From a checkpoint of a small image VQ-VAE.
Model: 8.78M parameters, 48-pixel images, encoder arch resnet, encoder norm batchnorm, encoder activation relu, encoder depths [2, 5, 2], encoder widths [48, 64, 96], decoder norm groupnorm, decoder activation gelu.
Data: 97500 training examples, 19.4 epochs.
Rows from block 0 of the decoder of a small image VQ-VAE, named by matrix and row number. Rows with one number belong to one channel. Each number is 128 + 24 x the weight over its row's rms, rounded and kept within 0 to 255. All counts start at 0. Numbers have three digits each.
After each channel's rows are labels from the 100 images, of 14976, where the channel reaches its highest value: "strongest on" is what is common among them. Only what is clearly more common there than usual is listed. The data: flat shapes of many kinds, plain or patterned, on busy backdrops.
# convs0: first 3x3 conv (decoder.mid.0.convs.0.weight, 256x256x3x3, standardized in use, each kernel summed), inputs 128-255
# convs1: second 3x3 conv (decoder.mid.0.convs.1.weight, 256x256x3x3, standardized in use, transposed, each kernel summed), outputs 128-255

convs0.88:167158136128137127139107152151133146155140104132123151146121140160141083117143124128105105102147141126121124155131172125127145126136119105127176131110142106143143121125118128140145131134124108128148132113157142173082117152160134122146121102139100134146132134127072095092132138111115104136149099110152087108086138078113137073147169156080163091129116102148105117151126134137114059091117
convs1.88:143115138169142139174133111131116145180160144151084157133131111084120119125115173162083133103121107138114116086101137152133105154143116164123089186129121102099132109125122144121100084132122130173132113080096119117147159085097087099128122140104127102178136136120150141163113163139116136120073175139171124098131113095120120120126155149129121171140095114117139124147125157100146137153110
strongest on: its colour: black

convs0.205:118152135111119123153161133171151121147230141109127140139145166153141147152132158112129132165148104111066116136131105121163081143121089123131112136118114126099104102178102147124166149118131113118125075133102105138146118069121121118095111058094120111106135137109136162108102130089102109108135133146116097125081130124133111122105145140103101134128141143131124137100160139107131134082144
convs1.205:060110169137137178157103105148100100128107138170148114144081163135120074119096089087148102130095148128122142136115135083106119130202134158098147143110150155114135099117103135148173143131175125159103136134136098106134123107111120114110105107113153173108111097122098144108117118065156163140130080103095082108151118146156107172109175124137097142118107121118160140109116130146149116117113
strongest on: white shape

convs0.187:109103142150164158099156133145163127129128137133142169134136143123165192172133139123116134126124130131131140087124141158143137185097136164130115106128159138135069147146150132150111144126117166106121154114120126113150164168110161119112148134148146146138139115152151140119134133183152114138122148102139148096146104136098148117159148109118135117106146144069170130117099116146149139199138
convs1.187:118101123133124114088108134112120163135168122108101059107095180120129122142137152152168110147089145136102140135127139147116115059097107090124078102137151096134094120128104135112098124147153135102161142114147113138125111117143148153125098095180135104142111145128128144141142104125153092149124135183144158141159101094141135154120090152090098121140169100112130133105092101165112162122096
strongest on: purple shape; its colour: purple

convs0.131:098099139131146117153129133119107116125109143131083151124145104120143142131119125114111068087093121187130150137126131111124108115129109127222142117125108123121194188141126131128161104150131145134117123131131120141126109127135140130112129134130119135120143162136137154128117115150099082122139105152191158149160102108123214123199119139134088135151159135092198149080110142166098125129116
convs1.131:154155127170130119126117155160124128132134135117122101124192134138128136094082121126131127137100146043140106118105138105111154142152197150224129126080151137134146160070132143110135136187148128127148124157150138149144136127115144144103120112092155120126084155121128126135128111107101105122135147163183121119112133110134052129112121109150152130116116187111153154114107142138122130132115
strongest on: red shape; its colour: red; purple shape; its colour: purple

convs0.181:174180135154158152155169161166163153150108145189178088171150180196145128124158161171163120157152116118125117161120096112112096107111077080112140113132109122108129110136099135106139106102087100089106121106137138114102120144132141141140116144126168124147145121145175116127135120167161153136148141157116171153139110157129121118106159153149133164135173140150179164117158142175114127130118
convs1.181:142143144104078109128130108159143126152115123098079111094134103058104116136230121138099080138122136125155144124134129146166159107116101124135148135151129123104100103149091127124126127154130117160134116121129138145160115113168150122113133090149128091114150147107178143142124131139108138139132094118109098095109165118133116142067142128143083168124128150150173140152070166079075129123117
strongest on: its colour: black

convs0.129:143140140098131114172091143109100125128186125115130103144130138129155110135123128131125120145130109127110122187116117145120118080133146066154086157124138139129101111112128125124119139105137119129145111147209156108114120103136136128149116119137099135174136093147165140129135128047139124117153098144101160108057133069124094086116117085137112099101139156124113092166131149149108116102149
convs1.129:114102130131106117136148111133123139172097150121160147162149092109110150145185153129104101148144138101121142105096139120116130119153092181110080134149133110154134121110120121105145142128125126140136128127109115150134151117126109110129134107152108106157105121186153149100108129134107146126125147083103123127140112090133154158136146072153115153117136152098108104140118146083107114157105
strongest on: black shape; its colour: black

convs0.64:165160162120113130174133161144113137140126142161145080158142147184152114193127169131129162198118113127144131157132116135125112128140089127129131133146132133122179104087091107097146153123092124160141100126121150149099080122134127156099152074135114127171129140093156125143154155123123143137167095142111099092095126096115134095131131106065119179121107096137095091154153137094096122136153
convs1.64:116153137118122098120122094147128098107132125158139243095088127099144113123141119150103114132173114141132130115134112125143122126131090164130170133150117129120156114115150086129131133127166155147146134090118102131062153128128114148087138130169151116149123104128132098130148146117160130107053108143054093116107140146113157112105132105171130180118093121134122096156075124088124141100138
strongest on: blue shape

convs0.35:172141134127133146138138125160116136142149146143151099140147131164138051145116156151120131153109137146170123196135154132149141128155114169136134133151169120149173170164119142154158130137127126165152155125128121143125136087121164153117131141160098148111126173149118123141148110130121135133125103140144143083122120161085115119108137136159159153122125118110124115137106127132167151164122
convs1.35:104094086137166148111152111085174122117084137129190137145159123116128137118133118117142135123154107125115131115101129138129148105174162123163133126145123136149113183128129135163118110133163144173151145130150153145108144156134124133121109128117126122140115142153119104091157107143142153116087093085151132156145124148168121157117146139177073120076079129154144100140091133089130127126116
strongest on: purple shape; its colour: purple

convs0.185:144143130164138132091146128135137141140132100111157034127151134123117138124113153128175132152121115119140124114128121119135133119138104143128117146123133111123128103094116110145094074104123144152171105131183134152086109166131142157111164134131098150144129125145084139097165101120141156174130154136151107108149139072142136155091093116114094094150127127167122140160130150114149116145127
convs1.185:151151140121114155141121097120117118087073142137123209129108121090107154150093104157134102124119144073140110092125136097125097138096102129116125137145101116111131146137141111133111144136153140186143133142144119088133148161144120105084106159175128075139138121115115125115174141138122152109098102119106090121086184134092113105119134092137121132120140158128123151167089141084115103092122
strongest on: blue shape; its colour: blue

convs0.103:152125148103150165107145140129142162157119135127139089148128152151086156129123113117165106136127124106129144126141155146142126121131142114135130149144117122138171112122107147156097172158129144112123130166074120097124168139082107123133164118132100143109139139138083083118151109111120113140181129062116119187143117116124183152158100118175082078085150104100120133093110164063081110062113
convs1.103:156123125117146145111154097104153117126137143157156144132144129118128115140111150122153150126144108084097126137134129119116152143101127182148122129110110097132150143149133150109092129131202110106178145112166109154100130152122149109123139130113145070058150138134113109163179126153094138088062193149139106105100148135127062120080141127185152085177118123125091129087123160135142137136121
strongest on: orange shape; its colour: orange

convs0.13:113131107105132119149156121130142137111170163119157100117124145118097110141095160118125114151131137127147125115139126141151120109140087127116158143129140173146097123121125128120150161163139129104108108127066104105152113164061084072147146039146166119079119117106135131140112121072109097126100124136080106142110122119146093133128133077129130110118125131086128109140110101128105126148124
convs1.13:114142161100111186139099124124130119100057134146118085105130093126118134136093097115163137138144163101127133123118163141102113102121125140098166166096161107149157075121156104151136119115108121188119106135150154137163092168110131121129110115094144181141175108101140146119127118123099130102137113090122147133118134181137132144107105091099132136130116168149153159132147097146152090143121
strongest on: white shape; its colour: white

convs0.197:141131131160130121169143135164160145153139171148094122141144135153170110139145127167122109075115142133097127164159122154132106099142133155143132155122140084123121144146106179130119133148167132123094137121081106118115085115156140125104139161131127128111127162124083143169099120082109130130114139172140111117135064161150077085141153146115107117172144134149108118093176103114126149061132
convs1.197:097174144130113131150073123112135150139103159112164166099106122106161115147102094096109153137111128097143139095082098109107139157128146126141151123155127129145132104146112098177196148137137134145128121144114139144103126076145087139189177131121104165136121105135174137096125121111146153111113106117101089132099131100098133155097143131092104150096128102167122136140142158117105111171120
strongest on: red shape; its colour: red

convs0.163:126131137133144130115136145099114149124133149178110153135141130131115184123117133151143138143113111136114139137122135140145126141148159165118167136117149110142148139192104172160134123151151137119120181146093148137139136139180120163101148143105163151143091197135127137138130129144159163117125112133111179129148098131133101118084089131094169108083105121131088106173141099115130103087151
convs1.163:091143153164140092096171139074078110139162103119110104141072117094173124123127127136149103101114126133157157067157138127119104111109108116104151145153130143122116178134101160110100148150175151095105182140126119113124131142111112123133116136165109150150164139134140126123124124115134119169134123141097139144075132118118146130105122133106120124134152143157132124099129109116132118195128
strongest on: its colour: red

convs0.177:124118126122124130136120104092145135117108115119115043115114132132098166141133118126131111129037143099129145102141102120140139126127095122098124118114098129132114083068133118126138169114092114107162144134105120144161128113183133132161098163101178148162151104128167141132156155070063158169110144165113128120078119148117123104109154122107138058132135106128109110142112132127122147108131
convs1.177:067112164124114111166123160145149133160110115116143149163110128135144141133196111103166112119093072109154144093118104148142134155110074107133104152110134145096137097104175111146116129121130124134150171131161113113113115095115156145150117116100101135155122113092068121118140154088139202131143152095144125136121143152119124075083134151109145104104101104143189163169123115113106149061108
strongest on: black shape; its colour: black

convs0.102:170131150148148134140129142115148140139162158112157173145110180132144105138129187124143148193148122135162163123124116117117156134100148077103135140120134185131125214122098135132085117156101125122123106137133146134086123101123130135141087131100110143116127147126142110174098147120159101128097086126134087120115122077142109098111129072127112086122090154096174140170098113130169093198106
convs1.102:098166124107160166145143143124116148122125103086129143141135136140127143151115134129137102137130134098136124141166114107144143122132144142117138134179125167131105107190127129157128124144124139141104147163126131116112140135110118148122121149083146111103145150112121162155122148142148176090121120168078163128150126116125119126141099110139119072182160116135154045154179132180134113114126
strongest on: yellow shape; its colour: yellow

convs0.191:102154187133144132147100139129135125103112156108145140129153172117165181158129103137120112122138120128139123073098121118113141122103151112108120100093140096099145152079175116104091149137093108119142099122136151104116150123119131146133134077107168147155158122127165126137144103122146086121119118137132095180113119138175135063116124126160126089124143134102142099174123126160082127149125
convs1.191:078101160142171132140143209077127175095139168106088064137110187131117147148115128157168122115060129155130168107165132161118094139096107116130098119105105116130095112146124131085095149125124125104105122164138126142125132109176187115137149096124099126147164141134118137147206111102163087122143132143113141121143109111095148126136156148123124144144146125106144121114135099132141138144111
strongest on: green shape; its colour: green

convs0.189:155124159091155156088109139122148092125087108100138118137116128129119162076173128140061135162099147118119158095151140131136143166120109117136163162134145177153127097103143115145093153104084159131153148116088140137146143125142135112144128153123091155108143109158069108105135118151136115139155118133110101114135151074114178194123147146077098106100166131177102128109143146186108098138119
convs1.189:139116144127147109088125161135146152137161154153108119171113134121076146123163168116125163149174097152135142108118127137138099105101115095131116143093147107123117136120070131092119138115140138118164127111137093143099098127156149100087116148193165116126159125115116123134157102128117118107127182182161162123120148104148107131099098151131132088137054131133124176147119136144120137131131
strongest on: yellow shape; its colour: yellow

convs0.10:139132117092139125184107130137133103125182122115163072149123150146147078158116136098125128137163127144131129113122129107132109094120131111123134121111119130126076092098125112124147168181131119120134135131107112117134133119113127079134126088110160127134116145132245153146100168102134139107134121113121117159074142164128110096145103105160204175133116154110157130208169113110148176141149
convs1.10:117128138120118128167114109105128137115062129138129130084117092162128107160139100111175098094120127102134126158127126120127120121132155097094129095099134151108155125146097124118151114105139117124129115133163121127136126167126127148106151104129103183128124135095101129134089148111134195101106174092162113136202121183158118167090139121156083098115137142128129152138128089186136112135119
strongest on: pink shape; its colour: pink

convs0.36:122135110124154138076121113133138121115076109164146086113137053154104033086071093171108157138148110137113132117135132124132144106137148126129132133132117152146138148114108145127127110114096111146117118158090152158116106085130148128113160147163096135111096114065126093116119148142151146125123135082135074168120152094147117101131071103117159124111123153101087119137128107106120111073134
convs1.36:179129157145083142139137115109143105113102159129096150122162154046148145146138092160095095148116114118149112117121136139109138138115130153157153134143168133083109160117083131146104108154170124186095121092202144128149116087189143090093144117145130125089117166102179117131136142102139144094105117128164121118109124121108107148133142126112101144140123142152097163168146148116097083118114
strongest on: white shape; its colour: white

convs0.63:099112132131113111117090094093096083121093122118112100120116096099118045100118094090069108122095141171127158156157146142141175142137094156159180141163157152152168189088153127125149121124088160113139094137105122131108131139096124148129129125136076132110107144100059134115090141104088106102148102136134126154109132112155189135124141111152141100130189148125123156117157146102170116163134
convs1.63:167092119124140123141136093121190081167088147129126186061106122094125089152142139120162062119134144109124145137160150112155137130108149130132082107145122124129118142079126168170096135126141124114128120121125144144138145080152128134116171122128161119112161157138160144129158134132151144105145099108159136088155154155138074110120128112138124122124114184134143165146108169109101098135161
strongest on: pink shape; its colour: pink

convs0.100:134148159119140140172137151180164106140162095138137138154169145171131079116144119142143129150113147152133148131127147146142131125161130164144148152149149121136066131126144120117112131120107152143112086126094118107142147114131109095128125075124115117140099112195133125106168086134078173106162114136118102122102118176165133095139113123119066145087155154093109161202116127159142116136139
convs1.100:129097122120123148121100145118090143100126142112155151118094181150138078167108182148155157139146140197146076133169132128096138129129136116107097105072124152145071138149121081116115118145100142101118130162171115183112134137134147140095140118127127157106120127099118155145097106137133086113133109157113139151153100129149166133175113133112144106131122133104091135121139065163129185129104
strongest on: green shape

convs0.73:117129142149136154142119123116104098141134112154128147123135090121154080141132133127119128117140120146145165136127147149158143155157128129177152124125134127133158114131143154134105117122120148133130105145136147177138116147098165171133125142101137149102103168119108149132092145107097104114161171159161129089112113159109136084059136104105088075093142145122115107106109116137110126136129
convs1.73:119150126094163125124139111163153141143161093136149166179144156135140117117154100139130142105142134109126131130160153159121147091180146119178146091137142106123122128126124112152124136096109120114070118090095110084090123158130110121131131124183126139156125112175133163083129113107132166155093148144161098163142142142135106105140163119130115128125119141107134133103106121085117143124128
strongest on: blue shape; its colour: blue

convs0.6:107116151143144120118105144108126114111035117110112142120125125105146148114136129127122114088113131121151130144134116125130137151095100110145128108134142165140051083179167179114084091122094124103178121162099148117131102139111136139135117163116153136121117116154051100151081159157160110141125155134127091095130102099156107105124145133044141184121141146138142121148144124134163141183137
convs1.6:132155135104106119146121120130174140152144123179116142131079103137141193135155146150124133087111136149107094159104141117153102125142146089120134110113073109141150157075132121096078128122140129112142133103093123112129125144105111150085078137156143062126144084139154138134157142149137107133165100140145121173134087120154145077106106143136161150097131157163130104128129105142131128095137
strongest on: yellow shape; its colour: yellow

convs0.56:162115118130115112114136117149128139121132146147124111139113144149141068128090153131100116084089144156115121117122134105132123095157068143127136137152123130113129138140138130118153161136115122190105158105164151163140131157137151120140141135164160144134092125142122157084125103138110194154106136135139148125060116146130131068111100144158124123098123114141112140108134135068086138078134
convs1.56:144118126145150127110132141157143086075089122117136140117150079089118129145086125132116108081105130107138120103125129163148116166105139109111166098168129173114151129117133126103120176146113117167106128151173134127118124122117157110135148132083101135102128112168138140139122133143097136122088127114158106107140144100128123169131111124161126121157149139101093178121088164146112093155127
strongest on: its colour: white

convs0.12:134118126143117141144151131129153114128165118089161125129139132122138088132159137129121135177175127117143125097107118126130121108132143144102134156091106132112082081105157099115105110136109106125152121137099126165111154177123138135156112131162151119145111121158133156125119123127159144130105099169120117084092154097124080190139106073140145112080085128115121121148155113131129154109102
convs1.12:135100059090148150116135183112110134123126132117144122123136153116120119159144130138159127121095158152125106130136111157118109109123119155097105143088116132193118133124133112142127130118142070101146142135144124151121144169102155144089125126106125130170149104107121127120099129162148153117126101101129123163146123173162112159134121106146133142118114119100080136131113120127132109156103
strongest on: teal shape; blue shape; its colour: teal; its colour: blue

convs0.126:130127161199114137134109139127127147136160129148114133113142149116104136131139148108142106129137137111131150154129124179133147140161109136148139143132169126140151105146097117109159143125118136120112120111109138119140136075119162179117132119147178121122149174096182133155122131107130091129125114146101142124157145218127120125105192116108090097112123119127135151116158153162112133145147
convs1.126:127106123143106135140186128106138155127151142132147118135159122141178171160170146111144142133142097127136100154129129120094131141148119146149149137133149129151154083129149161121175169149150101088125142113084145152083124123127112132134112131100071130137160138130107098102129119120084139113113099142098177115113139133110209120138161160142097181155131124156171103131131131106148134111144
strongest on: blue shape; its colour: blue

convs0.158:109110125117107139128087128111107095134140137095179191141146156146163110151085109149122138170145150125109121142111144147132136122117153124138093140117122092122059131138193112131152145146173129105139120161144120157117156101105106122158156088158117154144112126159124127161094139098132088093131109081144145084091091155095080104095119074121151115134125150103137115133128131101131114109111
convs1.158:104136150114101167136157146092123115154135135144107103112143107118141112118161109113148143155151127138106126122125130128130090117102135126115123087157081142131125108153158126125177155126131152175149172132113156124130116140081105117102105128116085092100118118120115107151116144108140113145126137146099135137187129148191153119155122130133123160121134126128129125095073121136158134223111
strongest on: blue shape; its colour: blue

convs0.172:127138146149137153147155130158141123144112159168143165119146153136111179156117144143128158130150125135136138066115130104131107113133126179140135103135078124118121154107147092110097156160105145137142140126154170114121172150137110120119150125086141129124166141154222137125106086138157129135136123076114074150121139171154113112137098127096096122155138118087141131143109167096113144131134
convs1.172:101150131127157163146115166115122159117165126132080067158123157122156124138110116164170126141065116124130164093144132137120089127129113097111098087153127076122114079147100125098105109131149128125115123167165105101140153126165192138137159117105085139144115149102085177153104115105123110144155102131144120146115117131128153174126133146109160121162121120119174155113106111142143123126102
strongest on: green shape; its colour: green

convs0.165:107137131136116141092144122118130132127117135106144133126133098138099145116135121156088187165099109140141137108144134136157130160111091147123102126134111159153113122127201141140106146110125142120135123166102141118129128108143134131169124155117098137135141095159086157112135116184112109141126128164108116104154134088119144144156119111123203094124079116159121159140121158084144132192143
convs1.165:114117102141109124103105154102140173104121141110173066107143188125128119112125108125182086126115127106111105096110111136136163094136095129091144130180144096106125168078105109134138121111158106131143135145152148126099125119157109129104089130131104110120110126119154135157144106116114133138140153107126123129119118072135124102127122130131085138148115121159098144127153145138166156090143
strongest on: count: one

convs0.22:146101161156118117166139145110158148128133133144138121134114167108121174193132153098136109138097130131118114114114115123131124130097118108128116116167144147127086081153139126108142136152126123114129168120123123116192118138136128116109144173124139110083119101109160135085106143156146125134104082136090113093049128124109093106131103097088161162069099115090133102112119111107103140132109
convs1.22:107132128145124134117091179122161126111127152132135192134123095153129081135185146127107123110084153126132139108105094122155123126106133114120219135160126165154156138104157132151091162093153087096125177106130132110129129115125099150132113111132127125134124076122129106157068101123120141130141126108094110177165113099157123145104116117120129129131162158175135148079118116141130138120157
strongest on: white shape

convs0.43:143118122123136131095136124117141125130193132130125079134139120125155121129139148133092097102132124122141150122136158120120112136122089117160141139133141106126169140137102104137153137111085135137118138128156149166091122171119148142101157188162103156111131143123134208143175147087129100146120132129170097113137145118136125162117085143126044073078117124134152139061138169150109125074126
convs1.43:125122084114155107145132116140097158133136153141139116163102128093112096101105140122139093136071151047129160138090104119124118121145188120195123162135101124126153166104128074147109146096085136116129142130108110091099150139126102121116172167182073119114100136156186136116149129139078139138148126131147172133131164142132116163143136123138121083154118108126124152161130130087124105137109
strongest on: blue shape; its colour: blue

convs0.50:135147112159115140155127099149133103153139128113134051121135092150135097145119152140132125095189144162140149173146131130136130166170109149150151143148129155136115156169117119111120147122158134162154128119128127170121101111167168127122139122129134143114131158104081134140118135126089131134114097129153083072092138080118078113131124113081125107117082134109146117096148105107129136063132
convs1.50:133116150088126094159166164161106124169090123107139099129131128104145101136163112113109107134133140155149114107107134138098112128113114106126132137111096162131127129080120102122129121115157108150101136122067181115128117134112119136164133148174114149177101112141149148123108121162113131175134105106094126169108126126112161155114161156104055184113092162152144118135121168098128069092090
strongest on: yellow shape

convs0.106:137123118130102117135110121113131125114152169137136097120127101090076067141119141137147133137119157149145131115127093138122116093111137117137137135141113140129100126118102134152145187153126106145121133114116121136141122100149132068156120129108138147116140155107193157164165144103175158121142119127098105114064093125121138090092134099139157100103137154096124140126133112093155141163149
convs1.106:104155120136144154110110121150073078111101147129139177105140105103139104174120116106147101156118114093111169155161125080128105152140163127079139168115137141148147109139119121160209127117127119143135142129109109139158153112146130177132136138082146163117138136127111125123083147055119178124114124095137105092142089168131124159134168126096127107133146163115132141113109093156147136112085
strongest on: white shape; its colour: white

convs0.170:114116125101138113113136121153097104146156140105139158130131165102128126144106150097131153139111153147170155106139122139144136162132111153139145126162120106126087108118145124146148160161155139124097125140134115151178176128109104118125133106146146138115076115133157148158077136142090159115132160093113114163101107147163094142129150115162171133105089144097139187164123176096148142209148
convs1.170:114127120129153119118121185093127138142116158111137108129116136134136169132129111043134087151154163110158142107121131091135152163115145129059126115122128138160110163120126109155119130137114130158118104154166137089132119111102127154128125163110162141132093146153132102125092149108115147129134118108148088138169149145122109159105143090145107084171155144121125145103121100151121069119107
strongest on: pink shape; its colour: pink

convs0.180:082148154126145135149138132160105110114102108107125218122127133125077163149115120131099119079078121101117160109142138120130110164173129143119096136130113130139068132127141126116174101149152146155143163132140147118164120133093133110120133201137153127119136122146084137136138092160131167119128078127098085094146121144143116116116111137153112096080120123093136133114131133138133133114131
convs1.180:100148153149138107116144101155146162116150151107079091133121121133128155109117156117133167136171112149147161144136108154121115143136106107077156098087150107127093117087137112137146115082136150116123136131129125142145125131193149142086101109126102174132131122140131131092097116150115113133153188165154162138134104120156119112119119146123129097169128107116132147131141122145120123112109
strongest on: its colour: yellow

convs0.79:127119131111103112135122120124118127142114129139142136127166095134112073123097129107134098115101101137149131109121150122134106122148080098126113131127135115133140134112148156131123096153140125110149099128140121122093132158120135122115161114177140124138114123137141113093111151115128129135096101122146109175130126148177118128135151106151149100108091125108138145156133123094096137127117
convs1.79:118115115133104126140143153087161111121084121105168132105119136115140097099097130103172112113121149172132131164137137143123112173149133158183126123116148152101080102133163169137132119163142148087153136165163138130136111098134113160133153143110122148145128171090126133131128132117123114126127092122086122086161131093061159081165142117146153116188131144124138139152124176116123132109135
strongest on: green shape; its colour: green; teal shape; its colour: teal

convs0.20:130144142126135149160119123132150119137194127133174071135120154169161105160135155127144126155094131139141148125129094133120143103140095125137097183134100151120088117131088138117171165140160124115121105092124134128130119098105147099110117105120176107123079125111150160115107151061140146105130110131075143143112131147094132076087142095136079109136101141127135123131140096108127193074143
convs1.20:130166159128129107134115110197097118174081121167118180141140088089131117108172085112126116126154128110145087139151113131132103119127149119074175174124106131157155161125186137131134136110123136148113119127097129102139103145148120131149121147096106143157129129152099122101084135093100180121123108090156117105142106136142132136104150147114113129121113142149121152109118144128119089143123
strongest on: black shape; its colour: black

convs0.49:145148121167140136148170125145148184134116173156154123144109178143141069106129149135195125139120135173140131155138140106128136136168079134135129148131136143126120127125123138115148191158118132102106110135087110159141103123177114093098109149125177116124093095123123102116135143101081132134135120109149090151076124122143071073103064162150108136151112112103122121124103171114133112121109
convs1.49:165138119121149124111137118147152142099125117146155119101148098127112086162119111106130073129175118108128140142136166111143168107101148076139100134129119126141140165104148115092103146125058130112149128153123174138095152137133105106186124143138098130143115139137103147142119140129107155088146114108160158121146156153108146135148079172100169113161125127139148166158139140113113149119124
strongest on: yellow shape; its colour: yellow

convs0.219:121146128082122135111115133123142104143130085107141131149145120141127120131137137151123124108105104123117103171104118151142089098103165141132121135150104100128139117133132117171106108177137127120151138145104127122122126165086140157154142091114100152158116153098073116114121120133121140109169107100109158156157143133125140108155124158148105148149121167139129159141116112058133159126132
convs1.219:140118138110114147084104116103152135149144133132166134164151119156096163133156136135134151107149086129085150097147129098139127135123130168114118157133107124118147065126105179112131142145119186111142135122153094148108080157154097091126112112110186116147129106116152090116118122146126128117109145180159123112106121133140080081075134144145147105120106072134133151121100137155122104105137
strongest on: orange shape; its colour: orange; its colour: red

convs0.115:138124131102125141133158104114111115141141155140139142121111127131101069149116183063085072133121132128129145138168180126139136153170125131115203147136145150146116147141105136134084109124113170145120096140090122106079135118106121131117113144143073117108098125136131112126099109116089104120139108097143073100114155130118119140169105127133070084121119136120128134152107136117154110130109
convs1.115:140126155121140136130141132076157146168152158137093130147128140149102138140136149179133106130089116141112099180147130166101060089146091111156121153161126106097116122073106108131135102138094151145129132130161110144128094150183126091147132131133104155152135125095124144121109115127114135133135061097134148125117138130129103130112121172154141117122109138111155155139093128129134077149163
strongest on: white shape; its colour: yellow

convs0.216:108133128131096126129136117126100141119118149134095118120138170124137157160146157097119076082147102112137127111102126127119106121125174134115150132117147093104159131114111130109119124137128119125120153126121122091119174116142115130121124098078163112097096144138167145164124125065115127110105149136119190110142144206121163136136176165127089126176176146165125147118129122203112161120130
convs1.216:112162129132116130176072139154119149121121121112159123144122128146128174122135106111144159115111125130162118119137117136165110132160083085096120098175134173153156062162132098123135124139071117122116152160086076142143142143143154130132120152077096146153128135121079131123144166118113145164149121106122121138090130176153154156095163128133132095132178135106103128120159104095164131126124
strongest on: its colour: white

convs0.211:128157153151122130159132151135147171137168146165133083151119181108137111141167135113144145153117112113123119136098125145135119108133185107101125156091114137114120092088126156110103124184153100164115144132112153106144157156074121142136126127114209120159123144096170104146151109039142153166141141120099105139112129171113144126132116116171108083140175094116101104118097135105108131137135
convs1.211:110127127093135106139115138126099102103177130159119145144175126151114107110074100118121124140109147145129126110152088145143094181132116145122147115122136165099134120141117117099138136162093133124108127117181087146138162088169132142090111135107116136133123118103074148130154135148111120106119112152111125132132123128116131125097095117141159083129168123124093136159130128162113123114115
strongest on: yellow shape; its colour: yellow

convs0.18:151126115133127117119172111112132093136118140124132078118109109119124156146089146114152123139116112128145126127143101139133115107107111110119115152130093163119064106126080151132126137142135103117168092115115136127112158128105102113114118158137122107102069113094151141098081119154129130112102133110105161144113123133125149193152112144156186129114096117142133138114130155095123169146153
convs1.18:141105099130118119124122134143100163129133095134090183159128099143113082111093098135131146111083131094139121142109129114120117169194142093097168126133105109117144113066169069117122115155114164109122079162099134142114115139140135148105131135147114129130073148107108136120085149137082150163159117083148101155148121161185136125114094149087119115110137166132122144096126118115130091126139
strongest on: teal shape; its colour: teal

convs0.157:145142137070134139134097132150129107152191157127181117176132122143148157136106134163132130120155155098102123150109133136135128118139105159103141141104142095126084119127143150155152168147115106120125120134129137112077100107105118107150141122153106125153108118128126126087142167127110110126118117118115100143116140108117107111149104096129159162166136170162172111172132125141129170100157
convs1.157:092148109173093137117159131144117115136144147117109091166137108106115114118147121145115132135099155144106138082147129114104138091124128147155139104144160130127127098148083135146093106143157141202175131127133097118167122150112121129134121141161154103125139154136162146130103160138160131118146139139150088126124139093155125073153147097149114190089099128150126111127137090106126150164154
strongest on: black shape; its colour: black

convs0.222:138134151128131114116165160150127157152174155088114123142121177137158162131136144115119108123161120078105119143116123132148121135098178130081123125135156103115094104170119163139107103127118115139146115160130147104110112142100096123114125107135123120166126097149036122068088137102180121138124110123118108112129145089134098145133142136098150105079143129150118096129119117134075136083146
convs1.222:095094063082127132127096145129143126133152172114119052137087125146145082125118105116129126158126116134112165110101117108099113085123093171123113169145147124125098080130123084140141126123149174125153112132075101137142112145113100158148103138166132168147162113148154124140137124130168151135135141134075094113109148100134148150118129143138102129121107191153090115085136145141183110119114
strongest on: its colour: brown

convs0.152:174167132146114127192121110112152156104110165163146220125139137116132083160121146140127069118151153134142144126124131126121148136144159140125149142136130116117086096090117142123089097121125113097093093140102121150137091113123112124180116157152133115118081116104123108150135112079087124121152147171122096121102111108166088125118142136115167140148118151135111091202147136134107109170107
convs1.152:125130098118120137103164133134127126142091122170145155094127131157123144131107151108116138143103146119111119137142149089104137125111159136102140131159141116120113134084143141116157114149106184126123124113152129136130085119107136121127091145111155133104130139138123088126134128175118099152149114126097131137139119123153149106147120137150118159082139151134084143135114140157191125142153
strongest on: black shape